From a checkpoint of a small spectrogram enhancement model: 9500 steps, 7.8 epochs.
Rows from block 2 of a small spectrogram enhancement model, named by matrix and row number. Each number is 50 + 10 x the weight over its row's rms, rounded and kept within 0 to 99. All counts start at 0.
After each channel's rows are labels from the 100 clips, of 14976, where the channel reaches its highest value: "strongest on" is what is common among them. Only what is clearly more common there than usual is listed. The data: single English command words and digits, spoken by a formant synthesiser in many voices. In brackets: how many of the 100, against the usual share in percent.
# conv: 3x3 conv (model.enc.1.0.conv.weight, 128x128x3x3, standardized in use, each kernel summed), inputs 0-127

conv.70:47 54 49 43 42 53 55 38 50 50 64 59 44 46 46 39 47 44 46 53 48 46 60 59 48 60 43 63 65 62 62 49 33 53 39 50 40 47 50 58 59 40 62 59 44 47 48 53 53 43 48 51 28 60 61 45 48 49 39 55 57 42 66 41 43 17 46 52 39 62 45 53 39 52 28 34 58 67 44 45 53 60 43 42 37 59 68 53 51 47 65 31 62 48 46 53 22 65 56 57 55 46 39 45 48 54 69 37 45 49 44 59 68 65 45 38 50 49 33 51 60 39 64 71 37 55 53 61
strongest on: clipping (27 vs 8.5)

conv.98:60 46 55 43 45 67 44 43 44 68 65 61 47 46 47 32 48 53 54 52 52 34 38 47 49 23 53 67 51 61 59 40 60 40 34 63 51 42 53 53 57 59 64 66 65 57 52 37 42 51 43 57 57 59 59 56 45 50 56 50 43 37 51 48 49 56 50 50 36 42 49 42 41 44 47 42 70 40 61 42 46 44 48 35 39 63 41 68 39 59 32 44 56 40 43 66 20 62 37 60 47 49 41 47 42 61 55 59 58 43 66 49 61 57 47 35 55 47 54 47 55 38 45 53 73 47 30 45
strongest on: clipping (31 vs 8.5)

conv.41:49 41 59 57 58 62 57 47 45 56 62 56 51 35 29 56 46 57 42 48 54 50 58 59 50 34 49 38 41 52 58 65 57 22 51 57 64 44 35 55 54 40 56 67 62 37 48 67 56 55 22 46 77 52 49 39 60 45 44 44 43 32 42 44 54 63 47 59 47 60 52 61 42 57 55 64 64 33 46 41 60 46 58 43 38 59 27 53 47 63 59 63 43 50 43 32 44 39 49 61 54 68 49 48 48 48 55 62 46 45 43 58 60 36 63 59 64 42 38 55 47 45 50 43 36 60 52 50
strongest on: clipping (65 vs 8.5); voice: child-like voice (59 vs 25.1)

conv.23:52 65 39 50 48 65 60 42 44 56 60 56 48 36 24 73 39 57 44 59 58 37 63 54 49 55 60 49 57 45 50 49 51 54 65 52 50 31 48 59 50 47 48 53 53 51 45 60 58 17 44 40 52 50 50 18 31 51 52 45 61 45 61 66 48 49 54 54 38 39 36 45 40 49 56 61 56 61 53 45 50 49 43 62 50 44 34 63 58 58 48 46 51 51 49 44 73 42 35 42 58 34 47 65 52 39 58 55 71 45 25 47 45 43 58 37 55 40 51 52 46 49 60 41 36 57 47 59
strongest on: /oʊ/ (38 vs 16.4)

conv.95:51 55 58 39 44 48 31 36 30 58 58 40 41 54 49 62 46 45 39 47 53 57 39 68 55 58 48 29 51 55 52 49 56 63 53 52 63 48 51 60 48 46 64 59 45 49 54 60 64 47 29 63 62 72 48 31 58 58 50 57 31 47 52 33 48 44 50 52 49 60 48 42 59 36 49 61 68 62 52 48 45 59 68 71 33 57 52 43 47 35 44 62 53 34 38 49 51 41 65 34 49 31 46 44 44 60 32 46 56 41 43 55 48 49 48 55 40 75 50 40 65 56 39 47 50 58 35 53
strongest on: voice: deep voice (80 vs 24.9); /p/ (48 vs 17.8)

conv.87:51 53 37 39 41 45 55 49 37 58 47 57 56 51 35 44 57 42 36 41 46 36 57 51 52 42 37 33 58 70 55 49 58 69 52 59 56 32 67 38 39 53 53 44 37 47 57 54 33 51 46 59 39 50 42 58 65 54 35 48 43 72 59 55 56 57 42 41 44 40 63 67 44 35 39 36 43 56 37 44 52 48 51 56 54 65 38 58 43 61 66 40 57 41 29 54 42 61 33 60 40 49 48 62 54 61 44 65 64 57 69 53 62 49 38 39 49 51 61 57 56 64 32 58 57 37 42 54
strongest on: mains hum (38 vs 12.8)

conv.106:50 69 63 28 55 56 39 52 44 59 43 35 52 42 66 62 58 56 57 39 54 43 63 52 36 57 40 44 63 47 50 53 49 53 50 64 74 44 61 49 44 67 41 54 55 37 41 42 38 39 39 54 63 50 44 52 47 52 49 46 46 42 43 49 40 62 50 50 48 56 51 46 41 53 61 33 47 47 37 42 52 47 42 62 50 44 24 54 54 52 53 43 53 47 27 50 52 61 59 25 56 52 67 50 67 52 65 48 69 48 37 48 41 40 48 41 45 31 61 56 62 71 45 73 60 41 64 46
strongest on: voice: child-like voice (79 vs 25.1); /eɪ/ (25 vs 6.6)

conv.92:36 35 41 56 52 55 48 70 48 47 58 47 49 64 57 38 56 41 57 44 50 54 54 54 64 55 54 63 51 49 52 61 54 58 53 62 36 45 30 47 43 55 51 52 54 56 38 49 36 53 66 45 37 50 53 46 60 44 49 53 60 56 37 38 38 47 49 56 35 58 56 61 53 54 27 43 43 30 36 61 43 47 62 53 47 55 44 43 36 42 68 52 56 58 58 77 53 70 55 38 25 53 46 39 49 55 54 40 40 40 71 58 60 55 47 52 43 59 45 49 76 48 37 67 63 28 57 44
strongest on: clipping (71 vs 8.5); voice: child-like voice (56 vs 25.1)

conv.32:41 70 38 49 44 62 53 35 42 53 58 38 47 31 47 61 31 36 48 63 50 60 44 46 52 47 43 57 42 36 48 62 38 57 36 50 40 40 49 58 53 66 52 53 36 69 37 39 56 46 46 45 46 46 42 47 42 53 45 48 43 52 41 37 50 56 50 39 76 51 52 42 51 38 67 45 35 64 52 49 41 50 66 62 51 42 53 49 54 44 46 51 59 69 43 58 69 42 51 66 57 48 41 61 60 59 70 46 47 43 58 56 53 39 41 33 34 60 57 46 51 57 63 84 51 40 49 62
strongest on: /ɔ/ (33 vs 9.8); /u/ (29 vs 5.8); word: two (29 vs 1.9)

conv.49:39 46 50 51 31 55 47 59 50 44 54 66 47 58 54 59 52 33 34 58 67 51 31 51 60 44 51 48 47 67 53 64 52 43 55 25 23 56 45 77 53 42 43 45 54 55 54 59 64 27 24 48 55 49 45 50 49 44 57 47 40 53 59 45 38 59 46 74 65 37 51 51 30 72 55 43 46 40 42 51 43 51 56 39 59 56 58 51 52 57 36 41 56 41 38 50 49 64 50 51 41 63 40 49 56 46 52 44 49 51 59 71 58 63 34 50 49 47 56 45 46 58 60 42 49 44 42 62
strongest on: clipping (62 vs 8.5); voice: child-like voice (55 vs 25.1); rumble (46 vs 12.7)

conv.7:35 50 35 39 49 44 52 59 32 52 51 54 52 44 36 49 51 63 50 68 53 30 58 48 57 39 53 42 46 56 48 45 50 86 49 58 47 52 40 44 46 48 43 38 66 47 53 45 60 53 41 63 58 54 61 43 55 44 46 52 49 77 59 65 73 54 56 58 41 46 66 41 48 53 68 39 45 53 57 45 49 45 62 64 57 53 45 52 44 53 46 72 46 51 57 34 55 50 50 71 46 41 42 50 58 36 37 54 38 58 41 62 42 63 26 48 37 61 53 37 50 34 55 47 42 61 67 49
strongest on: voice: child-like voice (54 vs 25.1)

conv.104:59 44 58 46 51 70 52 50 45 54 37 55 51 51 46 55 53 24 43 51 51 60 35 52 45 59 52 64 53 46 51 35 54 50 45 60 43 61 47 66 51 46 53 51 51 51 27 45 39 64 55 50 56 56 46 64 45 40 62 37 42 38 54 70 50 52 42 63 33 69 62 56 38 45 50 53 56 25 53 50 42 51 38 61 47 54 51 49 56 55 52 56 45 61 76 59 50 22 65 61 64 40 51 44 33 30 44 53 43 48 40 43 53 39 30 58 51 40 49 61 58 59 58 51 67 44 37 65
strongest on: voice: child-like voice (57 vs 25.1)

conv.46:37 49 69 52 40 45 37 37 55 58 58 63 46 34 43 71 48 53 49 59 54 52 40 52 48 60 53 63 49 43 69 58 55 55 46 43 51 49 53 55 47 31 59 52 77 67 38 60 43 54 56 33 70 71 62 39 26 40 55 44 55 21 44 73 52 55 54 67 47 43 38 37 49 41 49 63 52 48 50 67 50 44 49 38 61 55 33 48 47 45 40 63 45 64 56 40 57 45 45 41 49 48 56 47 42 50 42 54 44 48 40 40 49 52 41 58 39 50 60 54 50 57 67 34 45 57 40 47
strongest on: clipping (83 vs 8.5); voice: child-like voice (77 vs 25.1)

conv.91:51 46 58 41 43 62 65 48 47 69 52 54 52 35 62 36 48 74 54 41 43 32 46 45 49 43 51 53 64 49 46 52 48 45 54 49 53 45 50 44 62 69 48 57 35 56 45 33 54 30 62 50 80 59 44 37 66 51 61 49 42 51 49 54 45 53 40 45 32 55 45 50 48 65 58 39 60 51 45 47 64 51 54 31 53 45 42 45 55 54 31 56 52 65 65 69 46 62 24 46 32 59 48 53 56 38 47 55 53 59 46 50 44 47 30 67 52 54 52 71 49 45 45 40 42 39 45 35
strongest on: voice: child-like voice (89 vs 25.1)

conv.38:56 51 68 68 52 47 80 51 73 39 56 53 52 69 48 60 53 44 42 53 56 65 53 73 39 63 37 57 50 46 47 41 48 42 53 56 42 48 60 45 40 47 44 35 58 53 47 63 43 54 43 55 37 53 54 53 63 54 44 47 45 64 44 46 53 70 54 44 44 67 54 65 59 40 54 47 54 45 42 44 39 51 59 49 41 67 54 42 46 49 65 50 46 42 48 30 48 41 55 62 39 46 43 39 61 63 49 40 22 41 47 50 42 61 51 54 24 47 49 47 36 48 58 61 35 56 33 34
strongest on: thin (high-pass) (73 vs 12.2); voice: deep voice (56 vs 24.9)

conv.48:37 55 41 42 42 40 63 58 49 48 54 37 47 52 46 36 52 66 55 75 59 44 54 59 40 46 53 49 42 63 64 45 53 62 46 54 37 43 53 35 51 40 54 57 47 58 45 64 62 50 37 66 47 49 53 42 27 67 46 44 32 47 64 46 43 48 44 64 43 56 38 82 32 35 56 40 55 41 43 41 43 51 42 63 42 54 44 55 42 61 68 44 60 37 52 54 48 65 55 55 63 55 37 46 54 40 59 63 58 50 39 50 65 43 35 56 50 29 70 49 49 57 39 60 58 38 46 47
strongest on: mains hum (88 vs 12.8); clipping (26 vs 8.5)

conv.75:39 47 42 39 47 34 58 54 58 61 36 58 54 42 58 41 47 50 47 64 50 39 37 44 48 70 45 36 52 53 73 23 71 43 55 45 56 56 57 42 56 42 45 42 31 45 40 49 49 53 59 50 54 56 53 65 53 70 51 45 46 64 60 37 57 52 34 53 41 46 35 67 51 56 34 58 60 43 55 47 56 45 46 63 60 74 41 48 57 53 40 40 57 38 57 42 68 46 28 40 57 35 58 39 46 48 57 67 48 46 53 57 51 63 32 36 35 39 42 43 48 45 38 54 41 53 52 58
strongest on: thin (high-pass) (79 vs 12.2)

conv.73:59 53 47 45 55 42 47 52 33 38 46 51 42 37 77 60 47 45 43 39 48 52 55 40 69 51 57 36 49 67 52 45 55 61 50 33 58 60 13 48 65 49 56 36 28 56 51 36 43 46 45 56 40 56 67 56 50 44 34 65 48 54 47 75 48 63 38 46 45 44 51 41 44 39 57 50 54 51 39 51 64 38 42 52 48 60 36 51 49 67 41 53 50 55 51 46 51 58 59 53 60 62 52 49 46 45 59 69 59 59 47 57 44 48 58 55 70 34 74 53 65 44 59 50 58 39 51 58
strongest on: voice: child-like voice (56 vs 25.1)

conv.40:61 37 59 60 45 64 66 52 40 52 52 50 40 54 49 30 48 47 52 57 59 60 63 52 46 57 46 63 37 32 50 57 46 56 44 41 28 39 33 44 58 51 60 58 50 52 46 41 55 68 31 59 43 57 48 48 63 47 47 46 40 40 51 29 66 57 61 55 56 41 38 66 54 57 61 57 52 31 39 46 65 41 45 45 41 39 44 46 56 42 63 53 74 46 35 46 53 53 55 52 33 60 45 34 38 72 71 47 45 41 58 42 52 63 47 37 40 38 39 36 48 59 48 52 59 49 37 62
strongest on: clipping (34 vs 8.5); pink noise (31 vs 13)

conv.37:47 35 59 51 35 44 50 56 32 52 66 65 49 40 47 50 38 49 60 50 53 65 53 42 46 50 32 62 51 46 75 38 65 32 35 72 47 43 50 59 57 45 62 60 61 53 54 71 41 56 42 47 47 60 62 34 47 56 37 44 49 33 44 51 50 47 50 61 36 44 39 35 58 40 58 59 55 54 55 40 54 47 48 53 51 54 58 41 67 56 45 61 55 65 36 30 46 57 42 61 44 41 44 47 33 67 51 47 42 49 41 52 65 75 48 38 72 53 49 47 59 53 43 38 41 62 43 42
strongest on: clipping (34 vs 8.5)

conv.126:36 31 41 57 47 58 46 66 55 54 59 36 45 43 67 47 40 62 47 52 45 50 38 47 52 33 54 55 47 39 42 41 69 42 41 47 59 46 48 62 61 59 68 43 53 40 32 45 45 45 40 50 55 37 59 59 47 37 61 56 50 52 54 63 36 76 41 49 63 50 68 59 56 69 52 44 48 44 42 58 57 40 55 41 41 43 38 46 57 51 54 54 66 43 47 49 51 68 48 63 42 60 45 62 51 57 56 54 74 34 52 57 35 30 42 53 40 55 57 47 62 77 48 44 66 60 38 54
strongest on: clipping (84 vs 8.5); voice: child-like voice (65 vs 25.1)

conv.89:46 57 46 51 50 38 51 53 36 50 39 60 49 43 55 72 48 56 53 48 39 36 45 52 44 33 50 40 46 47 55 34 51 45 32 71 40 36 58 46 39 49 49 61 45 46 65 59 56 34 48 52 44 56 60 49 63 37 55 49 60 61 63 54 56 60 60 44 80 43 52 21 64 37 46 65 67 51 64 51 60 47 50 41 46 47 40 40 59 42 46 61 52 57 23 55 66 63 42 50 47 55 61 54 65 45 45 63 50 64 59 45 50 63 33 49 45 40 65 38 46 66 47 43 57 53 45 55
strongest on: clipping (38 vs 8.5)

conv.102:50 65 49 38 52 29 59 64 66 48 51 52 46 68 53 39 59 39 47 49 39 55 49 53 45 61 43 49 53 55 51 59 52 60 37 45 41 50 38 44 40 52 39 43 37 64 61 57 53 30 44 46 61 42 50 44 61 60 39 47 40 49 64 49 39 46 47 41 78 45 22 47 37 55 59 51 50 60 40 49 48 53 31 53 60 54 34 61 59 71 60 50 38 75 41 39 42 57 46 65 48 53 53 53 36 28 46 59 56 51 41 62 66 46 42 49 37 55 53 52 50 32 62 56 41 69 52 50
strongest on: clipping (34 vs 8.5)

conv.114:45 51 58 45 53 58 40 64 68 71 60 44 51 35 59 50 47 39 46 44 55 64 48 49 45 54 55 39 53 35 65 36 62 41 47 52 57 71 45 53 43 55 53 38 42 57 47 45 23 43 41 48 46 54 48 44 74 58 54 50 45 39 72 50 47 62 46 42 44 56 43 44 63 32 53 47 36 41 33 57 45 30 46 54 56 52 43 46 42 60 53 41 57 49 47 36 31 57 60 47 47 47 56 46 45 71 53 52 48 44 68 61 34 45 48 53 40 67 46 46 37 67 45 51 79 35 45 47
strongest on: /ɔ/ (42 vs 9.8); /f/ (40 vs 12.1)